config = dict(
    arch='vit',
    layer_scale_init=0.1,
    conv_stem=False,
    layers=12,
    width=256,
    pooling='mean',
    beta1=0.95,
    precondition_frequency=32,
    lr_schedule='step',
    warmup_steps=590,
)
Rows from block 9, named by matrix and row number. Rows with one number belong to one neuron. Each number is 128 + 24 x the weight over its row's rms, rounded and kept within 0 to 255. All counts start at 0. Numbers have three digits each. After the name is the row's rms in percent of the matrix's.
# fc1: MLP up (model.blocks.9.mlp.fc1.weight, 1024x256), inputs 64-127
# fc2: MLP down (model.blocks.9.mlp.fc2.weight, 256x1024, transposed), outputs 64-127
fc1.949 092:133118135100126156154134143122110116096121137107086183099194136126185146148121128146122157125115117112158166117104129114081092125155104111143092116103128151110121138125127127079093115126091104
fc2.949 111:127153142148137151103138110135144133091135100181127120150140101139122121147169102147154114151143110161135096171132171121163139119144172172139155128090130134124113135134131117148112134145114184
fc1.950 113:113128125122134127123121146107108095114123117109118109139149115133102067114134183146149101131106157154098085098085101171190163109096143143137141129149103151118135115103107154142126128114098071
fc2.950 106:120086163139128156133129134135132123161156138170139156131124063141123143153135138145165138168138115132129154137122161068123080112123158146164157154141147146123120120127140105154166129145095145
fc1.951 089:111108112144102140142124095132116105148116113103134092137087134131173105129138100148126129112153123117129185137180112142141088107144140147087133134169143107141179138094131065113095144100154107
fc2.951 082:136119114140135132116121098153100149165138080157144153140122157112101111128192111106143133145135081118119152105148113093111113137120139115111123126149136133129138116138149160133143100115130177
fc1.952 091:127088163114132103142138103155157091138150138105142160155120122117069160135153131111163119128120077137109126120159138132116137146116109122118123096140117098162110106122145099090128217102092139
fc2.952 096:122143104125149144140121100133126161063123079081096132118127187120129146115155066122188127146124091131131161133179125061122125135104156106137110119118140097133160136102171162135113124134080124
fc1.953 119:174126135132070100052117122132145139145126133128149158142146150097135078125163186147120138139156087108130125104083109133115073129108118116121101123131164125131095096110097103133118069145177110
fc2.953 111:107154156121130137139132093076155142145166116103118117124113100140151053143097112125121109132101126182149150132141111167127137129113091137120140111104117105130117125134146108155119142091146106
fc1.954 105:141175127130149085136127097130156116095129138134084163143138135126208104150140081129144126129099125140134136146123095140107130138111122137153123121145125125124124169114114113044137126141098082
fc2.954 095:102101168123125156070119083128127116110145137141120145130147151129131121162144181134141086145175170120136128156184126131118137136134155145153153171105139107112127064151179127132153105168105121
fc1.955 094:136122155115097174170144098164115150113063126101094146110133142167204148128138103135134110144127124149112135149183125080072129150131110126122147090129124116091119161147143148102133174154147140
fc2.955 125:131107152139152111134123109130163149139127103134121101132105184113165101095109148140151107174148132116120127155151122154183125153127167148087118127058157112133128131138140108090135130142123127
fc1.956 103:148162126147175149134144118131086127169106136135077152150147112111138158091133170114131141103147130116141121112138088117162102123119103128118136096163132129116137118131115140112146119119121099
fc2.956 103:135147168117121107099130146073064143100092159138108158097139081152133129164159135130161113107128150143119127092144126140133138130145087159156128147152151147153115155110078133145137144132139164
fc1.957 113:136119062126110132137107142155133109149146151100122147165128115122106136124142125114136123120142109135061131135140120091114135105153123131160163125138164144122149135130122140133091154081094124
fc2.957 093:143068133148149142111122163162120123112141153148105148126161161123119152064083092128090134157144116133165100111115096047117130107157118115126092091164131146116157127114126129115101137119158147
fc1.958 100:161141133094129151161122118123132168118141128127135120100125135131135154156138087113143117126165106177097136128160127096094130122127122138125087146116126138111133084178111088149111165153110129
fc2.958 091:125105119129136104104112064172102141126150106104143114137147127108136073043140127113102139150110139140146105115113158077132130123121147119104139111138101160108136133106153110139109131110186086
fc1.959 074:122131122142114163159101106092130132135135121103084133141136124142138133130147134116163131147148108102112150128084156100113135120116135135118120128128137113167122101095169104148111169115098160
fc2.959 100:144163126130126198106142104142118110163124111135131191124215173135098066131089149147117135125118072136171116132195120132060138134126159116107174096116116121126118098126111120128105102146128131
fc1.960 075:128170138144132145163140138105105090121102147148115156139126087111138126146162088127124120122143118149076103126145105150102103155147137112142186138131117125118120119121103161120125085129130168
fc2.960 085:132070161133131115145136101126136139161144121144117149110157180109137081064145194125100141143114174077122042116168112128181115129128118156106162115090118140120124122142134137131151121104120119
fc1.961 086:146151133138119171114126117090135132114110132129088161147096145101143164181127199142152130144168118080102093128107147123115135120146142130134143104116136113123102114066125106117103155121098137
fc2.961 106:132140121141107175129121144149082107119120168123150191138145173119099141124105099134157112138126120132107110166208134123133115131109136117122142125142126133130133133104099137141152111077063139
fc1.962 095:117104101113134110138118092128138128123081159146136139127150072108180112109142075102109094148099154122148159111125110103112118105140137102148111170120143128134146167128116166112068122144169099
fc2.962 107:128152125123134151144145164154107146117136133144115162126166094115138144128125147141188108168143102121123152127170169104134128130132147119149115085087123151133118113145137145159116131168153144
fc1.963 090:107145126120102185129147121156136117108062100141126152094144147140137120115153122122160156091125153118110086131153126107126096107092155141137146143116102142062105123130170113094156141140150139
fc2.963 097:124082128126138109113133098134172181127145143105133124115107202115141102057100136140117120159136167111099121107145113130138117117131159135088097126116122103140122102174134103100123138114132132
fc1.964 108:115160094109130122096125192110132114167141149155102125158131125121102077132116189114160117120114127162098113091095086147175168078116155162141108122140124130108134108115142164143099125133116081
fc2.964 108:147084164125114151123140128167090163175143159150155165096118083155095103127112168141151114151143161150144124124151182086150091130122180145134173121133147156135129104147124118129162130128073134
fc1.965 110:153116118127101149168137125119147140155089128154139122088090107139100102130144126112154091101140160117127084113118144137169141113133115136101126145116167155096123117127143093109149075137158098
fc2.965 095:147168125144123135161117205180123132071151110129102146109182129163125124107145115121182105095132144065145126141155120158135132126142122128134111145159141115123129198135131094140116106107106162
fc1.966 086:113132139149133134120156103108140129126111134146102166136068124094110180134101201157159132136138107112083141126109131133169157092154128149132159120134126142111130094103120123120167180136108085
fc2.966 093:119101115146117202136107174176144129125109129132111149104129180146119140117107120129165080179129116087134135151191096134194111136104105124124100121157103135122157152135126106154160127097099176
fc1.967 105:144165133105111135053146149068162125121125123115114143111189131127139106112143191155154153129160111147145102137113154125136106087142123170120137089143105130113132098110129126140154111133110084
fc2.967 111:122143134122153118142129117112085146111145177153124141142136100169155136140169116113153079101135114108104123152183155161119100132111153163179200144156133114103112130156120125139128143107077207
fc1.968 086:147108160113086156094122105129183180132106167130100137172120127101163151118118143095132066160108151161128085129145165118113096123168148166115149144133120148135064129129107123155121145154126127
fc2.968 087:127134100110122142138088150090069145101159099161146131131114146176096100125101125140119126105126097105096120193128118145146115134127143099094164144184099139102156148144140136133110090137136138
fc1.969 085:128125130153098133118135117092148114139155140129091137133083136097124139136137180136106145160143123130113106108098134130190144099129137135129176096132105149108089108106125124121154129168081145
fc2.969 084:128099128150129159154098192148114150126130156130150160110141119177130169091101120134159086152142122089101114138202091137150111107108155139061127128137130099136130161135106138139167141120113179
fc1.970 096:139142119095126112115106130120131140112133142128087154099200102095176147145154089144143174114163121124141141114072123108122097104127162106123121138111108147133128106147124147076110128138097133
fc2.970 108:135127122133119185122132161135141130101137109160125112139156103170140098114145074136120096134153124147130103189165144107155139135137123172113162137134128145120118114124142113167066122151091143
fc1.971 107:140125149151121123104160166103127123148116133165108150113112159133170157105112136133136144160122143105100164125129168127143147113094101125183106152112159117153136096114168114090127167154141141
fc2.971 112:137153170124130094108151074140103150126141109147138104110104104126126121176112144138169118135110085126119180146097103146111101105148126086160129152122122166127116115132131116113149137178129112
fc1.972 119:138087146141124096156146148105143133103158138137096174124113151153095135121123140119102156141146109121119087143155126129128129143138082157098105090120141130110173145135150100133119121136107146
fc2.972 098:123155179143143159157138111067106125134140131172117128155150113122158168154156195147106118151139131130141124103165153158172087141120151119059122184132139120127126097152169115101164149179168168
fc1.973 112:141142126139144122109131168122101094144129160104147125159182155110162067091111153067210111098138114117075142097149137143175150118154118110157125111142103128133154092159084130155130150112125129
fc2.973 100:152147125116125127099120119098129119130124141115114143131084186156137111117086133118155136133092093182122039108153133067107118089114104095105131108162122148127122100119162155087115121149081141
fc1.974 087:142132122139149089117104098155136120115162097117129131137109148122141093142125118118135105107111106090103126110148137146081152138150106113153092128134154134142115137126093109165140098144153156
fc2.974 083:161130088150135103155117141094129137089126109127113145134160180203108160136112097143108103148127110120112079129138122120081096159132097114127174150162128141150139130128110148126110124134121110
fc1.975 111:119140117113147130142101080132107107183125128116150130164146137114109177121120089155168139145157151158128131139176104114157139151148105131158104135114117118119161102120113081144111139095118101
fc2.975 105:138053119123132139105099126147108131126142115101125163111140147110110083118155117113066115152119112170123100115123137067113116141141079111130120131153118130147117150118153165147097155127155188
fc1.976 110:123151110118105140146116088162154102134112127134134146111069131128129150101141136112066134162142107112095099113100130135140082137133136100112121113151142122124164105115106123126176111117145138
fc2.976 107:137116125133120145137125133133115135111125109167128163120173158082140108104142091137088134165123119116132140124178133154178133109138168144134102110093155134129139157117083117172160123128150151
fc1.977 088:075155136135131100160130091150120096111081093113127112122144155096175135167140091135130122130169152132123133144141149118122120115130111131146094125159112109124161117151151154117121101136109118
fc2.977 077:130056190129129122136157140160173115172134172113122118099156154133120087119126101125148116113133133139118121102090102091103107106104145133131044089115131126125116110124082147120159129120132105
fc1.978 107:090177119103127138057123138068165142130149143137138144161151133136143114137139173123141113108146121096156103172175155154111074078111137155084076109119122123087127135118153129157096111130111116
fc2.978 105:127175143122141139138146078078058119120128201128139148132102033155155112139163135157127070122127103110106126138152150143167098138127154166116180143132132127085144158118149117153165123079106180
fc1.979 130:112108126134165099165094085097165099075139132122142117120125117156082100154115065130120119108150128149095087116137112131108129118106130152103124117100168126149100138105136123149120162148159085
fc2.979 129:130131147122143131137146025139128114080112105093150091125133096127142130164142143146105133156129140148129133149141150106115080111136145112102122133145127171141125131128170135153108116151129138
fc1.980 097:162105123152150132124121114118131123133148112133101110129144125102195130153108074127145096150144147111160174143130079146088125162135129101179120136112148103137132143125135152098089139112140128
fc2.980 115:110120130120131107157131134161126145128113156143132182102135115120109116178137114143143114131126108146138114119171146093146148157112154135131126117112143123145120102133110131140147130120106140
fc1.981 118:138162135143171155163158130128174128148083100106141153154139124135119086121125135141159117121099121134116138101112120100165113139085115106127101130109124105118127114070143111113160141131158105
fc2.981 116:141118163118149128110106153159101127126134169134113107169141208120173102130130112142153107143123102127135153142157124142156133172124131135129112103118134136120120115142146115093131093112074126
fc1.982 099:149133104128118141117149074149132199105114151137097112082153105096144141106120172109140096126109139172149115117131156118136115086111136137146124144116154102150137120157154167136104143145136090
fc2.982 102:126146132133107125104139117168104179138158150143134100158093190094110128110087122154167138152135149139115171116147128150128104118115117127161119167093129139151110116137133121151117123119160148
fc1.983 117:148184100117147141067122108110134115109142146146140127110119093150097102137111126143127112116158114158128148149115104148058087092101122146134088088133116127122106133100143121168130097094156096
fc2.983 115:106109132139118077136123089138146123088150098103121074140116066145137152132131116152118159118122119140117158112143135077153159131112117161111115137158129142118111144159135122129098133102149137
fc1.984 073:129081150148106124095120137072132144131138137120107146131066127125129142130113168153118145130145134110084118108084122127160118107141122134135124107131142128125129087093155099081141155123093126
fc2.984 085:118131131142121192132120127165101088112112156121145170143196165138134127120124118147143095152132138129111071144184118123146120128115152106064141107145138102128133137104090126153154146099085140
fc1.985 096:130150130140140106108150125141122102127132127145110135137140173109118161163109119138154091152148145138116168102117119161124131122099102105146130127124163122143132105079145090137091202158123146
fc2.985 113:129130164114131111142125107105115162104140108134130113106117140111150142139111154123168094141135100117150153133157116132094107130128105148169073122123126137142138121134139102126131129151100127
fc1.986 105:118087141133131091136152129125128102102130160097162149131158091100136121148153086125111158136117134139123125084145120118116072159125123116092141157127166159132141150133118134093114134118144094
fc2.986 112:119178107128131140128128113156114144144108144134115133122152112111173100120127133133155104161139118125128159123139141083116131126138128138159158113033126192128114142137136145146143134156165122
fc1.987 102:107170117102129145173103114137155139117133143120114148117144117145145145191166067127124119111160105153099144099161132109078118125137124137129123124124129101100160100136082122115137149112140106
fc2.987 093:135096104126127098106138062160108143136113082093135100108143164108139100019135113100098151132126124108128120140130119058138122140127124107156102112159112117120113140143178141124108149115151096
fc1.988 074:111081181162098098087135113103118122151145130120129140116080131118117146091125174152121131126157133136061117121070108139179133089117127144125108127126152119124122110127137121110143154144098149
fc2.988 082:126098137146109201128118144157098107111110111148133160125199152159121130128099137148149104142124107100129072146192114123146147140143159119074167095136138118134117106122118124133170131118105129
fc1.989 112:117120134134135099158127112098154116062114115134116111130149098122092115139121121126080099181144079131083105114126134122125094121143112159103107117083155115112144114109113128135100128156105156
fc2.989 112:111103121134123098147102076099136149094132102149114117132116100063117177131104099112116152153136160145136128112140158116130126112125132104116153134113112135137135124123145113175156123165110177
fc1.990 109:152107106152112118144123116141106148160139105155081131116157130132124107126109151112149108099109133145140154096138098091148114133107121137117125158125151136105112114114133154093112120103138104
fc2.990 107:143121162096132142136115126179116124155113165174155132129087191130063107122154142115181102153118147163148083146158142060124125149136145119100148184126133128115114100110167134131149127118113102
fc1.991 087:164085139130102161121080137129140154133141136128145169143159110098159148113157183135113061167121118101130166133112090144129151116174131110145123123133135118132102133112125124138096148119124112
fc2.991 099:100176128113135130116129120125105137125096078175132112129170118131117069158108129119161138097126120147107144148127117093125132130131127107111162112167125140134144132154106107092100131104126164
fc1.992 114:119143133119099116140160107131162122137142153122141182158161154129185100124133080125157143109087123146145129140160099107136134159099107117114123138107129118116152127079128130079151142094139099
fc2.992 110:158159174148108130112130111102139109124139084127145125125133168131117114166139145108135086172150145128115134123159116153123111125120164146113136147094143130128130125137169128135134135126124100
fc1.993 085:131175115127136131125134114128108128090111143138130140110178119100135134133132085167137133117138112113145092109134119151106112105090137130152103134162089183158132112107136141098140055116100115
fc2.993 087:141163171129126140109127124118138115121132068146146113145144116186104060127126078129111154099141153149134157152127161100162169108136143114091175124125120126131148094147090126134090116130116147
fc1.994 095:144132155111122124150117089149139164100104116128089103152120121123208107111152043147122107174108133090163150132130108133113163103112149097174136139128141113123092132151142143119088151160147119
fc2.994 107:134159134154120125095125142157140113097112158131141155124098178124138146135125162119169125153150120155135158175191156135117134178123159136127117142077126137111142125136139116077142110123125130